Weights of a small contrastive audio-text model: soap at rate 0.0017.
Rows from block 3 of the text encoder of a small contrastive audio-text model, named by matrix and row number. Rows with one number belong to one neuron. Each number is 500 + 40 x the weight over its row's rms, rounded and kept within 0 to 999. All counts start at 0. Numbers have three digits each.
After each neuron's rows are labels from the 100 texts, of 14848, where the neuron reaches its largest size: "tokens" is the input token at the peak. Only what is clearly more common there than usual is listed. The data: single English nouns, adjectives and verbs, spoken by a formant synthesiser in many voices. In brackets: how many of the 100.
# gate: MLP gate (text_encoder.blocks.3.mlp.gate.weight, 1152x384), inputs 256-383
# fc1: MLP up (text_encoder.blocks.3.mlp.fc1.weight, 1152x384), inputs 256-383
# fc2: MLP down (text_encoder.blocks.3.mlp.fc2.weight, 384x1152, transposed), outputs 256-383

gate.558:500500500531500500546502500500500537500514500465453500500500500500500500500500482500536417524500500500558548500467469478500500500500500500500500514500482500500500524500500465500500474500500552500579500553500500457500500511519500503451500534532500500500500575463500500500500500456500500540500500505500500500500506529500500500500009494500501500401500500500500500498438500500500500500500
fc1.558:552500500538500500504500500574394500533530500500500500500569523500500500500500500500500500500500488500494500500500500500431655500500500500500486500452500483440500464500500500514558500510500490500500500443500322500470500500500500500500476511500500500500500468500500494500500500500500500462500500500432551500500519458500500500437500500413477500500513500500469500500500549500500500519500
fc2.558:577500500410500500500500500500500500616469500491500609392500431500500500500548509479516500500447500500500503500459500500437500517670500500500500500500500500500473566326523500500234500491504516500514500500494500451507500523562500500527500451500500500534500500518381500500456500500500500500500500500500500500553489575391500500444500556500473496413500500500500500500565500414465398500500
tokens: "<end>" (100)

gate.644:500500500406500517565495534500500500592500500500500504500500500500500500453500582500500563500500500500464500445509500494500500500500500500500518500447403500500500500500500464500551404500595457500555500500500500500500500500500500500500563500500500500500500500500500553500500500500500591438582485500500500500500480500500565500500500500500500430472500500500500500550469500634486484500500
fc1.644:500500510433500517595500564580500500565500500500500500500500557500500500407432578502500578500591568500500500415500500500463442500500500500500500568504500500411500500500455500547500500500500500500544500500600444533500500500456500500500696500500500500500500500500500555482500500500555500500500500500500500409500500500500500500500671500500500371500473500509500402500500500597429500376500
fc2.644:551500516393534500533559500500424500500507540442556500500500500559540500500500500500500560500426477500423500500500433443500500500513500500500500510500495546500500500398500500500433500500500500500500541500482500519500500533500437500500500500500607524500500500556500527500500500500472488500500500500500500500500500500435500500500528563500500500500500500500500611500500500500500500500500
tokens: "ball" (100)

gate.185:578549500500505500535525534531449523525533500508533521575513500547491576532485510500500599571488508500476548468451498495477602498512467500500470500500500550500513500500607522500537515486582508567552495517584500531487500438499468527522508527455500453531550447456565500525500500570500462481538543500483500526548519500499500491500393509500460530500491500518477462448500494571470565540500
fc1.185:511500460500493498534536496468513572500532502525507522521482548500408478509476513510527547510462513520488488441496537527426557488496500460528506551532548474506538466473533500555500525495599472500485500479511582490501500500500472500570609525500489500514565500498506499470453498610520500458500498500500500577500554536514488503497796487481506520500487500486500443463500502494449500500428
fc2.185:510526488501490467433584465500547493504503553497535500681481495518563513433500503480500520516427500530494440499476500466434516476477485501487574500500500523476485500508491481468717532493558481515497444493498496506510468500506500511490481525516508500499496466487465500500504515521470512492500500489491476493476500444485511496543563476515491545478481521550529475526513527516506512500509
tokens: "<end>" (100)

gate.624:500500500407500500494500500500500500456500500498500574500567500500500500367543500500500500427500500500523500500500500500500523500500500500500500500550586500625472500489500506500500500500596500500500409500473413486500497500500403500500500500500500500500612500500500500500500552500476561500569500596493557500565480500500499500489228500500484500504500500501500500500500557500500500500500
fc1.624:500411500500500500500521500500574500486500500500409500500500500533500391500500500500500540500585515500500500500524500502500500500500500500400500500593596500500424500500476500500500500500500453500500439500500466500500500500500439500500500500500515483500500500469500500505500432500454563500500500582441545415500500500500500500500802500500500500500500500500553500514500500500500500443500
fc2.624:500500500500500410506597500500500500454518634539500500574583500500500500440451500500500500500301537500500500500500500502534500500500500500500483500513500511500577500500500446454500359544500500500500520542500500560461473500500494514500500563500500500500500500521500500500500500500426500500500558500500500500500500458500484500519526500500500422489500500500500500416500500500521611500500
tokens: "<end>" (100)

gate.566:500537517500500448500469492500465500500500500500500500500500528500500500609583583516500500500500500507500500500500500500500500500500500562500500500500551500500500500500500500484500499500500500500500500500574392500500500500524500500500500578500500500539500481451586500500500459511483558500532500501604500599500500500500500500473500500500496402500500500500500500500500500500500500500500
fc1.566:500515430500485500500500539555500467500500511549500500500500505507500500500500500500500404500500500500500500500578500500500570490500500491500522391500495500500498500500547500500538500500492504500500500500500500500500500507500500500467500513443423500500461500500500500500500500500508500500442500500500556371500500415547475500565151500500500500483500491500500500500500500540500500491500
fc2.566:500500500500500524530500500500500500500534533467500500329600500410500500500500500488500530500500494467500500500585500726500501500500500592500500500500500500500500500500500500500330564500497500500500505500500500500511514500500500520500483458500443531434491500500500500500500500500500500557500569530500500442500548500500500589534500500503330500500500500480500461424500500396500500568500
tokens: "<end>" (100)

gate.168:500500505500521521500578500504500446485500434500500445437500500444500500500500531500500500500500365500500500500423500500500519500500500500463500500500500500534587500500500579500561500475500500500500528500500441586500516460500500500500500500494500500540500490500500500500478470500487581501545500500601500500488500518500500510500089500500482500500500500446500500500500500500608500500500
fc1.168:500500500578500607537500500500500500500500500500500500347500500500500500500500500500551500500500500500500513500500500500500500500500500500500500500500498500500500366500500500559502500500500500500500501500500500498583500587500500459500500531500500500500500500500500556471500455500500549427560432500500500500500500500500500500500500552531491500500500500484500500500500500500500500447500
fc2.168:538500500500500451467441500500500500500500526500500500614500500500547500500500436500500500500500500500500436500651500531531424500500500404500549500500345500500452510500500500490560500500500500500500502500500500500494500500494500468500454500500484500455500510500500500500500500500500500500500500500500500461483500431500500500461533500500500500500510500500500500594544500500500500500620
tokens: "picture" (100)

gate.726:504557500500500442500500523500525462518442500500500500430451500522500461500564500500500500500500532493500500511500500500500500500500500515499500576447500500312500464486500500500500500500500576500580500500477500500431500500500500554500500500500467500418500500500523465348500500500412500500474500430500500500500500500500432460530513500627500500500492500500590500500535500500500568500500
fc1.726:500500500500500500436500500500500437500500353537500500500500500475500500500500500355500500500402500500500500500505500571500500500500500500500500500500500500456500500483500500470484500500500500500665500589500557500479500500500562500500500500500500500500500500500500416425485500500500500500500500500500500500500500500500480479446642500716613500470552500596500500500500500374500559500500
fc2.726:548498554532499500595501500500500461500511628500500500537500610500500428607500500500496500500500500479400500500610500500500500500490500500507500488500379571500500500500500500370525500495500447532500500500494490500494449500444500503502485500549500500500357555500500500569500500500500500467500500500500539555500500499500500358462584500500500500500478500500500567602500500500500500500500
tokens: "letter" (100)

gate.90:605500502472500500558500485500500500500517557500500492500500567577500500522500500500500500500500500572519500500500540500500500500500500500500464495500500500459443500500453500500420500563500500560500500450500500500500461500500525500500563500500500500500554500438500500500500500495585565568500500500500540500560500562488500500548880519500547500438500438500500500500576471546500500500500
fc1.90:500500500431500500500500500500424500397500500479507500500500500500500544500381462451500500458500519500544521500500486500500546573500500500500500500550500659500563500494500544500500351500457500500500500500578500571463500500500500500500376500500500500500500500500500461500500456394500502513500500500500500500500500459573411438500500500500500500500485511500500433491500500655491571500500
fc2.90:493500545505578474426500487500500500500500500500457589500450500536589500500518539431500527500500500500604500477500568500456464517524500540500423500482500500500500530500500500500706537500500500520500500500500500500352500500527500500462482500500500500500500500625500532500405500500543500500500436500500535502500500495500500481507434500500500500500500610500500537491552500500556500535500
tokens: "heavy" (100)

gate.703:398399500500500500432500500472500500533500500500500500454500425500500500500500514411500589500400500500500540500500518500500500448500500500540500481500497500500500500500500500500500500414500600500490460500595500500500500500483553500500500500443500500500578500500500500500500500500500599500500500500561500500500506500500500500500715578482500500577500500500577480500500526492501436559500
fc1.703:500500525500500500476500538500457500500500487500382500347500500500500500500500500500361537433500517587500500474500500500549466500500440500500462500412500500500500500500526500509500500500500542500500533500500500500500573500500508523555500500456500500521500500538500478500500500500500500500500500500500448500500500500474500476500359529500500500546500626527595542500500500500500500500500
fc2.703:500500567617500500487599500453500500500500457480500500524571500472454500500468535500500500459549500500500537500533500500500500433451500620324617500500500475500500500363500500500344500500533526500500500500500534588510500500609500500431500500507600500500500500500500500597500500500500395500500500490366500532473524465521588484500497589500500432500500500500500500463500500534500500574500
tokens: "hat" (100)

gate.319:500504500438500500500475556674439500500500500500500493500500426429500500500500523500473500495500500500394500512500500500500500500500500500500500500500500573500563500628516500500500500500500500522500500548500500394500500473500459500477500500500500512500500500500500500500500500393500500500407500506500500433466438553527489500481500500500500500500572500500500500470481500500500500500500
fc1.319:498479424413500402500500535502473500500500500500500482500561468500528565500500500596500500461500500500426500500500471500500449500500429468484587438600500500418549500560500500500558500484493500498544500500500635387500500500457474500476500500500459500582500500489453500500538500416500500484450422500491500490408500500522500500454500475500500500500500500514500504473459500597500504500500
fc2.319:512482500500500427517574500481535504459575502500500511516525544529500527518500463500511500490500523443500500504500495548511514500495500500519519455500463500500471500500500483484439481500582500500481572494470495545534455500500476500467497500550467500486500480497500500401567500500421500500465568500440571500510500430497488359500368500500594460500441507525500531488499631519487500440500
tokens: "doctor" (100)

gate.266:500500491500500500576500500500545500525395384434525500500463491555550500500500419475500541554500461500500500500599500500500500487500500577445566500485500500500500500500596539500501500500500500500500563500440500500500500500496418500500734439500433500500500500500542454500500500500500529500500501500435500500513500446500500500500467500500500500500500500500451500500500500500479500500500
fc1.266:500500465500500500500500500500526500500371359500500397442500395500500500500560500500500500500434500500500500500500500500500441500500500500500570500500500500500433500500500606588500547500504565465500537500500500500500500456536444500500500500500447500500500500500583500500500564500500500500500500500500500480500497413500484500500570500500500552510541500614519500500500453463500500512603
fc2.266:503500500517509463461530500452500500551517609500500484446580500500500392500500542440500500535500509500500500500500500473417500500500490500500508556552415516500479538396500500500551456500500500500500536500420526500432500500500486500494500565500500500617449516500500500500480500500423500394404500518500500500490477470504500562500498478500500419527500575500500576500548605500500415510536
tokens: "car" (100)

gate.639:509460500466500500500453419500577562460429500475500500500443500500443500500500500500500514500525456427510580415465480500607500496561500500500533500425500500493481500533463500500500523500500551500470500540500503410500516614426500408500500500500500613512500500500501500452500500487461500466453500532473513432563500500425500500500459500500558442537487515500537534500500518500411500498500
fc1.639:593500392500473506500430474500500500500447500482500500500475500500500500500500500500500568500524500464553573475494490500500428480500446500500500493500500538416507432490500500513500481534410620500483500500500500490564500500500454500433532432500500629513505492460500500442565520500452547472482560500475538500601500508500500503558555472593536500519500500500554500492500500439443546563500
fc2.639:501515500437497500541489500500527499449441475501431413500602500500559541500500500498500500433552477494500429500500500500444483492454497574500517539523510472500500490500517544500589449500500504467500490499524486554654562500527503500417489482500516517538492500476554505433528500500465500584500500524496445478475500437518382500429413500500526500500523500514500500441417500409500565500494
tokens: "shiny" (100)

gate.99:485500500500500500500500500528500500500500550500500500500500490521500500500500607467500458557500500522500641500500500500500554500522528500500500500446500500500500468553500500500500500552500586500500500500561495500500500500500500500500551500500500500500557442442500500500458500500500517500508500427500500341531500475500500500500616500500594500500403500500500500500523500550500547500598
fc1.99:500500500500500507500500500500500537500500500500411500500500524500500500500435500500500474500500597500488500529500589500592488515500500500500500500500500500461656581517595500584500500500343582500500500500500500500500500500500500600495500500500500500500418500384500500500545500500500500500500500500500489500500500500603500500500500560538591534500500500500350404500500500465500500500539
fc2.99:447500500500500500553463500500500500466500601500544654571500500500500500500500500500500500459773501500500500500500500547438483500583500500522364500500500251500500500500500553500500482500500587500510500500500500415500500500500500484500500606500500500500500500488500500500500500500486444556500456500500500500500500555588500500500500500500500500500476500510533500500500500457538500500500
tokens: "thin" (100)

gate.60:515551500500500500500500500500500500500500500500500500500500423512583544500408500500556500500500500562500500500500500513500394516500454500320500500500500566478351506500500430500500473476500500500623500500500632500500500500500500500500500500500436503500430500468500500500500532500500500444500500500500500500500500500500500500500500500500500550540412500500500500500500500500500500488500
fc1.60:500531500560500500500494500500500500500500500500500500500429379555487500500592476366366500500500472500500500500500500577500500426500451500500500374500500500596500439500536487500500584500500500500500520500456500652500548688500500500500596572500500500505500500594489500500500500500500500500426500500500558500500500500500500500486500500463500500434575500500500500500500500500500445500500
fc2.60:487396500500500500500500406500500500482500500500512500469500501500500500746500479484500434500596500668500500500500500500500500469508512457500500481500521460500500617500500500500669500473381576500500500500500550500434500500488505500522500500500529500500500525523500485500414500500500500439500500500500500500500500505500500500500375500500500500500462500498500452327584500500500500500500
tokens: "thin" (100)

gate.142:395500500500500500474505503500500500431500500500500500536500500383500423500500500500500500500500500500500500504445500481500499503504500500500500500500500500668500500452440500500488500500500500500426500500500529442532500500500500500630404500463575500500500500536446500550480509500500500500501496500500500590439633500432572564500402423456445482630500476500500500500500493493500500452500
fc1.142:594500464500500500498500500505500513500500424500423500414500500579500561500615460415500532441520500500581550500500500539500500495500500500469500397500500500500500500538518500500525500500500500500500562440500500469500500500492500500464517500500500564486519500500527515550493500500500552500500500500500560429500500500500524500500500457500500491394500500578500597500500500449500501500412
fc2.142:452500500609500527555500501530485476500500500500407558529500406500500553613500431576474500500500467500500534393556462500537434561494446542547500388521500475500573522500500516435626500530479606500500433500500500500511540500579513500547502500500500500500395500500500512393529500468551484500474542500500553531520496548485447537546500570500580500500500511500553527540498500504433500500507
tokens: "ring" (100)

gate.552:500555500500500500548488500500538552500500488500500500492500518431461500500500500437500584500500500640480462500500511500500500500500500392500500500445500575500449500500564500637478614500500470521500500500500500500500500500500486553500483500500510576524500513500500490500500500500502500523500500500573500500500500500500472500451077570507500500500500564500500500456500500500500500500500
fc1.552:465500535500500543510500500500500500500500500441474500500500500500500500500516568500500500500500500500500500500500500553475459477513500384503537523500500500492500399500500500681500500500500500500500500500500451500552500500509500500500646620500500500500500517483500500500500500500445500511500500500534521500500500500500500500438680500500500500500500586500500500469500500500434481439500
fc2.552:500597500500500500455528448595500502500519500500500500617493500500543500418508500527477500496537500559500518500500500500500534500452500516500500500500500665500500500545450500616524529500457488500500469500500471446556500500500529565500480500500429501556500500500500500451631466500514500500516540500500500500500500500500521500483500434500500509463577503540500425500500500500500441481371
tokens: "<end>" (100)

gate.175:545500500500500500500500500404500500404500500500500500434564427500527500313500526500500685500465500500500500500576500500500500500500500500552500500500490640500500515500500500500500500427500500465500500500500500500500500548584500500500500422500466500450500500426597500435500500500500500512500427500519455500500500500500421500500301500500500439510500500500500500500565389580545500500500
fc1.175:500500500500500500503500500500565500508500500500528500500536454500500500439500570500515500500500500525500500500500516500488561500500500510559500500500500500500500500445500500561500606500500500500500500483500410500500559500500532500500575552484533500500500500500500503500500428500592500500596509503500533500500500467500500500449500533500500419414502500500500438500500430399500500459500
fc2.175:500500500500500558500473541500500500571500449450500486500500500617544500500500500500500500500536500500500455500500490500433523500464500423500591454500500529500454500475491500500537500500500482500500540500499530500500514500594500500498500500490500500500550540445500500500500433500438500500500604500500500500500500417500500500500500480546500493500500500551500500391480500500500500488500
tokens: "found" (100)

gate.510:500500500500467500560500463500500500500500561500503487500500629481500569500515500500500530500500500500500500500500532500500500500522500500500488500500500500450500500469517462526500500500500500500500545500500416500538500386500500404500595500500576428500500421553500500500500500549500500500579500500500574500556500502500501500454500539507500442518501500501436500500500500500500500500500
fc1.510:485500580500500500522500500500500500500500447442500500500500500500500590500580637500500500561465554500554500500500573500565500500500500500532500399460500500474500500500392500500500500500500500500500500444491516500500500404500500500500500459500500537500591493500470500500500506500500500534497500529500520565554500500366492500500500500500492409500523573574449500500500500500500500506620
fc2.510:500500500500500500511621500426430500500500513500458500532500500500500511500500500472500500419528500500500500500500500500513500407436500500500500500500514500486500500500500500548500500500500500500500500500500466500500500484500475500525500604586500526500500500500500500500500413500424379500500500476500500454500500428500500477390536500500526500500500453467556555486500500500512500500500
tokens: "new" (100)

gate.398:500500500579538500500500558500500558500606500500545500500500500500500500500500500500525500500500500541543528500500500449500422500500500500500433500500500388500431445500432500500545443500500586500514500500508500440500500526500500500500500492462512500504399500500454439457500511500500443440500500500500540500500625500525500500500500500500572500554500410584485500500500413500500500576500
fc1.398:500487500597517598513521451500500541500500544500500500586500500485514595500492454453572514500500358414500500500500500500500500500563531508587500500500500500681500500500460500511500408503500500500500500546500500528500500450500471500500500500505500500500500500580500543500500500500500500500500500500500569500500500500500527500500500500500500422500568500500456500500477465506451500500500
fc2.398:500500500500500500500558500500500534609500538500534500500398525500599500345500500500500490500430500500436457500500500500411500450579500500500500500539472500500500500412500500500675545500500500500500347500500500500500500500500455500500500450500542500500500500500500500500555500500500500500500500500500500449500500417500537445409500500500500438549500500500500500500500500500500425434500
tokens: "strange" (100)

gate.414:500454500500500500500540500504500429543505437451500465500436587500344500500500519461500500427566500495459500500484500500468500500511500560500500500500500545524500500500545500500505556414500500541500500500500421500500500500456500506500552500500480500584500632500500500500500500500500500554474500584500500500500468500500500500500473336500500500500500432500500500500500500396500467500500
fc1.414:500500581497531500500500550500500500500500500500648500470518500500500526500500500500461500500500500500500539500500500500500500500500500500500500468500500500500500500517500500500421397656500500500500500494688500500573500500500500500485500500463500466500500500500500500500500500500500500500500500500520500500500500531500500510500469500500500500500500500434613500500426554500500500437500
fc2.414:504461588500500500425400500417479500500500530500500519471500500500381552579500500500506500500500498500500512478500500595523500500500500526500486500500606499500487500500525500496326500500448490500500687500500500508500500464500461500528500500455689500500539422500500500500500500500500432550500500502589433500500500500500500500498500500500500500616500500526500521421506500500534439528605
tokens: "quiet" (100)

gate.4:500500500500500500500500570500611500500500500500500430500539500500500532500500500500500527500500476500500500500484500500500411500500500429448556500500427500447500500449500500515500500500500486500500500435538536500500442500500530477500554471500618466500500500515500529500617500500568536500500500467466500500500531500500500500500500500500500537500500441500500511500500500500500500514500
fc1.4:500473500500500460500500500500500500570500401500500471500500500500551500500500500500500500500500551500500500539422500500455500500500500500530500500500500500552500544500500500500494500472500500422500500500436500500532500500500500500500609443426520500500548500500563465500500500500444511526500500549500500579440500500500500500500500501500500530500500500500500500500500500606500500500500
fc2.4:500528515500500500368394293500500494500479530516500464631585622500460500527500500529500500500493500530422531436403539544544500500500500496500462491600421500500500500515500500500500542500425554500500500500471500500326500500500500500469500478451500507500500500500500546500469500500520500454500376552437500500500500500500500500443500525500545511500520500505500584500506500500500485500500
tokens: "thin" (100)

gate.310:500500500500500409500471515588500588500400500500500500500443500411500500500500594475500500526500510500441500514500518500500432500500500500434500500500500353500486500500500500500500500500500500449500532500500402516500552500500533500448467500500500500500537500500586500412500514500451500509457500416525500500500500452500500500518500545454500500500500568500500500589530500444634500500513
fc1.310:550500465530576500510481500553558500410622500500500500507500448500500500500500500436500451580500390500500500500500500474500500500500500500500500500500500500500443500575500500548500525500500500500431481462500500500547500500461500449500536500500500463500500500500500500490489578405500500406500500550500500500500500500500500500500500437500593485500581500499500579500500500500500500500500
fc2.310:401440523500500500455477486500500519415456500500500500500500500500466500638500500500530500500621500500500557500500553561528500500500500500500500500500500358551500485500512500500500519442506483562500500500500501500483437514500500530489500450500530500500500463500480501500476468500500488413567500507500500500500510545445526486500500500509500500500500490500500275500500431500500425500500
tokens: "sold" (100)

gate.197:655518500475460500500500500500482500500500500500489500500500500500500500500500456500500500500540481458500500500500459500500500500500500500500477500440500500500500626500509500318500500500500547500638467500558500500500500420500461500341500500500500500500426539500500500500500463500500500500500500500500460500500479500500534500501500500500500500500500517500500500500500500500500500594500
fc1.197:500500651500500500500500465500500500500500500500500500574454500459447500434500538492500500500500500500500604500500500495500627434500500438500500547500415500500500500500500442639500500535500500500500500500500500500546500500500500500500515500516472500500500500500500565500500500578500500500500500480502534500500500500500500571500310500500500500500500500500406500500500500460500500500500
fc2.197:507500500500500500500522500541500500500488494456500545500500500500486500434500500503500500500501500569500500500500500505541530500425500534500515500546500438500500500355494500417553480500500534500500500512500500500432500477500500572566500500500500500500500465433500500578419500429460582431500336500428500554500500500500500538500321500500467500547500605500500500588500423493500480575500
tokens: "vase" (100)

gate.356:500500500464500517500500586500624500500500500573500470538445483398500445574500500500500472500623500509500369500467485500390500500466459500397500501500529500500470488500500500474580500554452339500410504557544563438500487581396495489540500461398533518500431500477447589500500575500585500455500500500463500500439500466500500515504497471500415500632500500500500500498500500500500439436475
fc1.356:500500500552533500500500500483493500587539561500500500466500450500456467628500500500500500500431487500500504470500500500500611470438480510579447455548500482500436491500500500464593500576500438456420523500539500492442500535534512440600391500500460500476503479478488526572499500500562500500500529499500491500500597491514500500520398500500525500544500540500493525492567503500530419519384
fc2.356:510491504500412490436521495500610530542500613500523496579500568604581500462500488510500515538350492500444506469534500500500470469592503519535450526547500597465504500511482500521671500500523534500500474499472516500500509500468500500492473500594500500500500459535474519481500500531500554499500525471483487500438500400500511563565570474531480478562510477579543462524409454500573500500601
tokens: "saw" (100)

gate.636:500500500453500500480500500475500500500424484500500538500500500500500500522500500500500500500500500529572500500500500500500500500500500500500500458403500500597500500499311494500401500500500500475430500500500457500500500436500598500405557500500500545500535500500500538500493500518500467500500442556500500500500386500500500500500687500500587448500500500500500500554500500500500500500500
fc1.636:500500500439500595500490500500488500500500500500500500541500513500500500468575500500422500500554500533500500500500500500467434500500500500500495500500500500500474500500500500398500440500500500500500500500484500500562500500451605500500500500500500500500512500500500484500500500500387500500500600500552475500500404500401500500500271587651500500410500500573500571500447500500500500500500
fc2.636:500500474499473458500630500500500500500559430578500500500500500500500500500377594565500500519473500645500500500500500500450500500500500500522500500500548500500500500404500500500363414500500500500500513500500432455534496474479500611500449500500413500500500500500500500504512593500500518500442500500500500500564500540500500431501605500500500435500540500500500500508500533451500500528500
tokens: "car" (100)

gate.593:500500500500500500500552511500500500627648500500500500500500500584605578500500316500500500500500559500590500500500500460500500500500500500500500500536500500500500500500466500509617500500500500551548485613500499500445429421500500500574500401546500500500571500500500458500500500500500500593500500500415500553500500500500500500541500500500500500561500500500500500500500500500500484500550
fc1.593:500508500500533448500500500500500500500500499500500478431419500500317500581567680457500500500500479500500500500500500500500538500574500500548500500500500500500500500500500500500500575500500375466500500326398500500500500500579500500500500500380500500500484500500500500509500471500514500500500500500500460500500500500511585500500500476500500500500500500500500504481500500458582500500500
fc2.593:500500500500500500403402500493500500488475500500500415500557500500500500532500526500500500471572500500500500500500500450500500500500519500426500500500500500500500500421500500500500500558500530500500500496500544433500500592500500500500500500500500500500500500500500453500500500500500500434500337500500525500500499500500500585500462500500500500500500580500500500500594500564377500458500
tokens: "heavy" (100)

gate.666:568500500500500510550462500468500373500500428538500512475500500561509500500500500500500538500500500500500500593527434566500500500500500500500523500500500500461500553500500500500453500575500500500500510500500385500544500500500553500500520554500580500592500500500500581400500500500500563576500500500500476560500500500500544500500429543500500345500511500500500500455552500492500500500500
fc1.666:500500500500420500464597500500500500500440500516500500494500592500519500500439500500500500500558500500500411500500500533500500466382500500458400500500514500500500500476565532500500500500510500500500500500500568500500537650500547500558457500500429500500427500500500500555500421606463500500398500532500500380479500500580500500451500510500411500500500500500478475500500500500500500405500
fc2.666:500524500500500500568529624500527500500500500469500500500500470454500594529500500500500500500500500500547521500465500500500500565611500408435486551500500500500527497500500516500570500500500500500568565544500500500341523500546532471500500500500500500500500500500500500500500500500500500430500463512500526500500500500500393514500500539500500542500500431500500521500500500476510500491500
tokens: "tree" (100)

gate.499:376443497500500563500500500500500500471500500500480500500427429455500500500500500468518434500548500560452500427500500500458515500500500500498500500593500500584436500500448500446500507499500500453500500500512500332512500561500483500500500500500500486500519500500437472500416500596500561476537500540530524500500500500500500500500388500500489500500500500500518500500500500531430469500500
fc1.499:500500500500500500446500575555500531435500444439511500500500500500500438557500500500500450500500601500469454519500500500565500404500500471559496500500500547500500500500566520500500500500500652475500500498500405465499555500500500500495500500501500522508500500446500464380437468541500500498497500500500486461500456500561500500500500559482500513449472500540503500540500454500500500500500
fc2.499:476545500500500500463582500477500500529500467500518500500511454430500547460524620500500500500504500500500521550500494449468500523431500459609500502541581500500500450349550477548621462573471466470563612500471454471572500479500488500480500500484535571500500570500500500505452500500500500500412631475525508500500500496500559500522500353500500438375566500534500500500459500500500485395538
tokens: "thin" (100)

gate.278:500500476568577500500500470461500599499500500444608500525500452501543500500500396500500500500500528553500500500500500500463500500500500500541508500547500500500444500527471500500500500500621500500443500500500500461500502500500500483500500444500431490500436500441500500500500500585500500500500500500500517584567433500500500500500507500553500582593522500579474500509500500569473507500500
fc1.278:554500500435456491500500585500407439500500500500401500500437500438475487500500500500500500500500500500500500500500500401500501500495500500494500451500500500500500458500466500500500500500500510500545411500469500500468500500500502537500500510500500500500500500490500500500500510500428500500406559500500500386457500423538500421546500500500500591500500500500524480497500500500500500500500
fc2.278:500530530500559500500450500500500547500543611445500500533644500500448403456500500500500500511500500500529511563500587500475500455500500500513500500450659500528560484500554513500422437493500480500500509446489475500463564500559519500500500500505500500500500476500523500500500500500435500500565552500500500527500545546500500585500500546500532500618500500544500500500500500500500517500481
tokens: "holds" (100)

gate.215:500500500500457500536500487500437500545500500561500500475500500469457515500550500500500500554487538584500449500536575466465500500500500484506500500481500500500500500421500500500500538516500500500500500500448462470500587500592504585500483500615500500500500519475500500500500500484537500539500500500500513437500500500500532521437179454500452500521500500500500500500490500462500535500521
fc1.215:500500500541552427500500500510549487500500462500564500598500500500535419554500430500562452500526525500500553596500458438500525537500549500500500523484533500463500579500500500500500500430500569477500500563500536500500500500439467455500438494500500500500500460538500467493500500500429500568563476581500500500500500500472500500500147500500499444500508469447500500500520500500399500500532
fc2.215:500373500500500500500397500539551500500500370534390419303474500619420500500455500500541500500500450500484500500500500489496500524500500500479500500481500500500497501500500561470500500500500500500500561500476510500500500508500500500500500525500535481500500500521500569500482526500520500500541500500500500490500500470448500517543500500518544500448500521476392500500500500500500500592530
tokens: "<end>" (100)

gate.2:533500500472500425500545500500449500386500500500500500500500555500457465500500500586500500500500500500437500500500500503500356554392500571500558500500495597500500500466559500402374500500500414402495566500500427572500520500500579519500538500477500500514500500500500500500497500500375450500500563500500500500500500526500500571500594500522500500500500582500573500500500500500485500500500
fc1.2:500500500564500500500494395452500500500550500506500500500500500500495469500500500500500500500500500500461500500500500500500500500525500500582500500500483499500500500500578500500500500500535500500500500500500500435500500500500500513674500487408500443489500500500500500500500500500500500500500500495564500500500500500500500500500500500500518500500500500524500547500512441500500500500500
fc2.2:500500525539425500661500626500530439546500500500500445436626500500578509500500500500500567372500458500466500500500500428365512563500500546500500500500500596516529500415549603500500405501500500500473500474500500500500500500541500484546500537500500500500500437500500500500721500500500500492500500500500500500528613500500500500500500500505482500500500500504500500548500385414500500500476
tokens: "bird" (100)

gate.550:467500500500500516500500500500500599492500500500500503477500500500500500461500500500500519500462500464550473459500500560500527500488500500579518500500385500458500500500500500500500500526500500500500500500500500479521500500500500500500500500500558500556500500500500500500500500500500500500500500500500500563500640500500544500500082500500500543500500500500552553500500514500500500539402
fc1.550:500500500500500483500589500500500508500500500474500601500500536447500401500518500500401500500500480454500504405500500500500500500500500500500500500500500541565500500500500500500364500500535543500500500500447500500500500500456464500456500500518500500500500500441500449500461500553500500544602500500500500500500384505500500500500155500500500543500500500561500399500500500500500502500500
fc2.550:500500427500500498500500500500500500500500418500500476500500500500428500542500500500500476500588500500500500500500500516500500500500500500500500500500500500500500500500500500469253496500500500500500500500500500500516500562500500500527500500500500500500500500378500500500646550467500500500442500500500500500500595500500500500500329563500473500500500500415500500500500500500500500518500
tokens: "<end>" (100)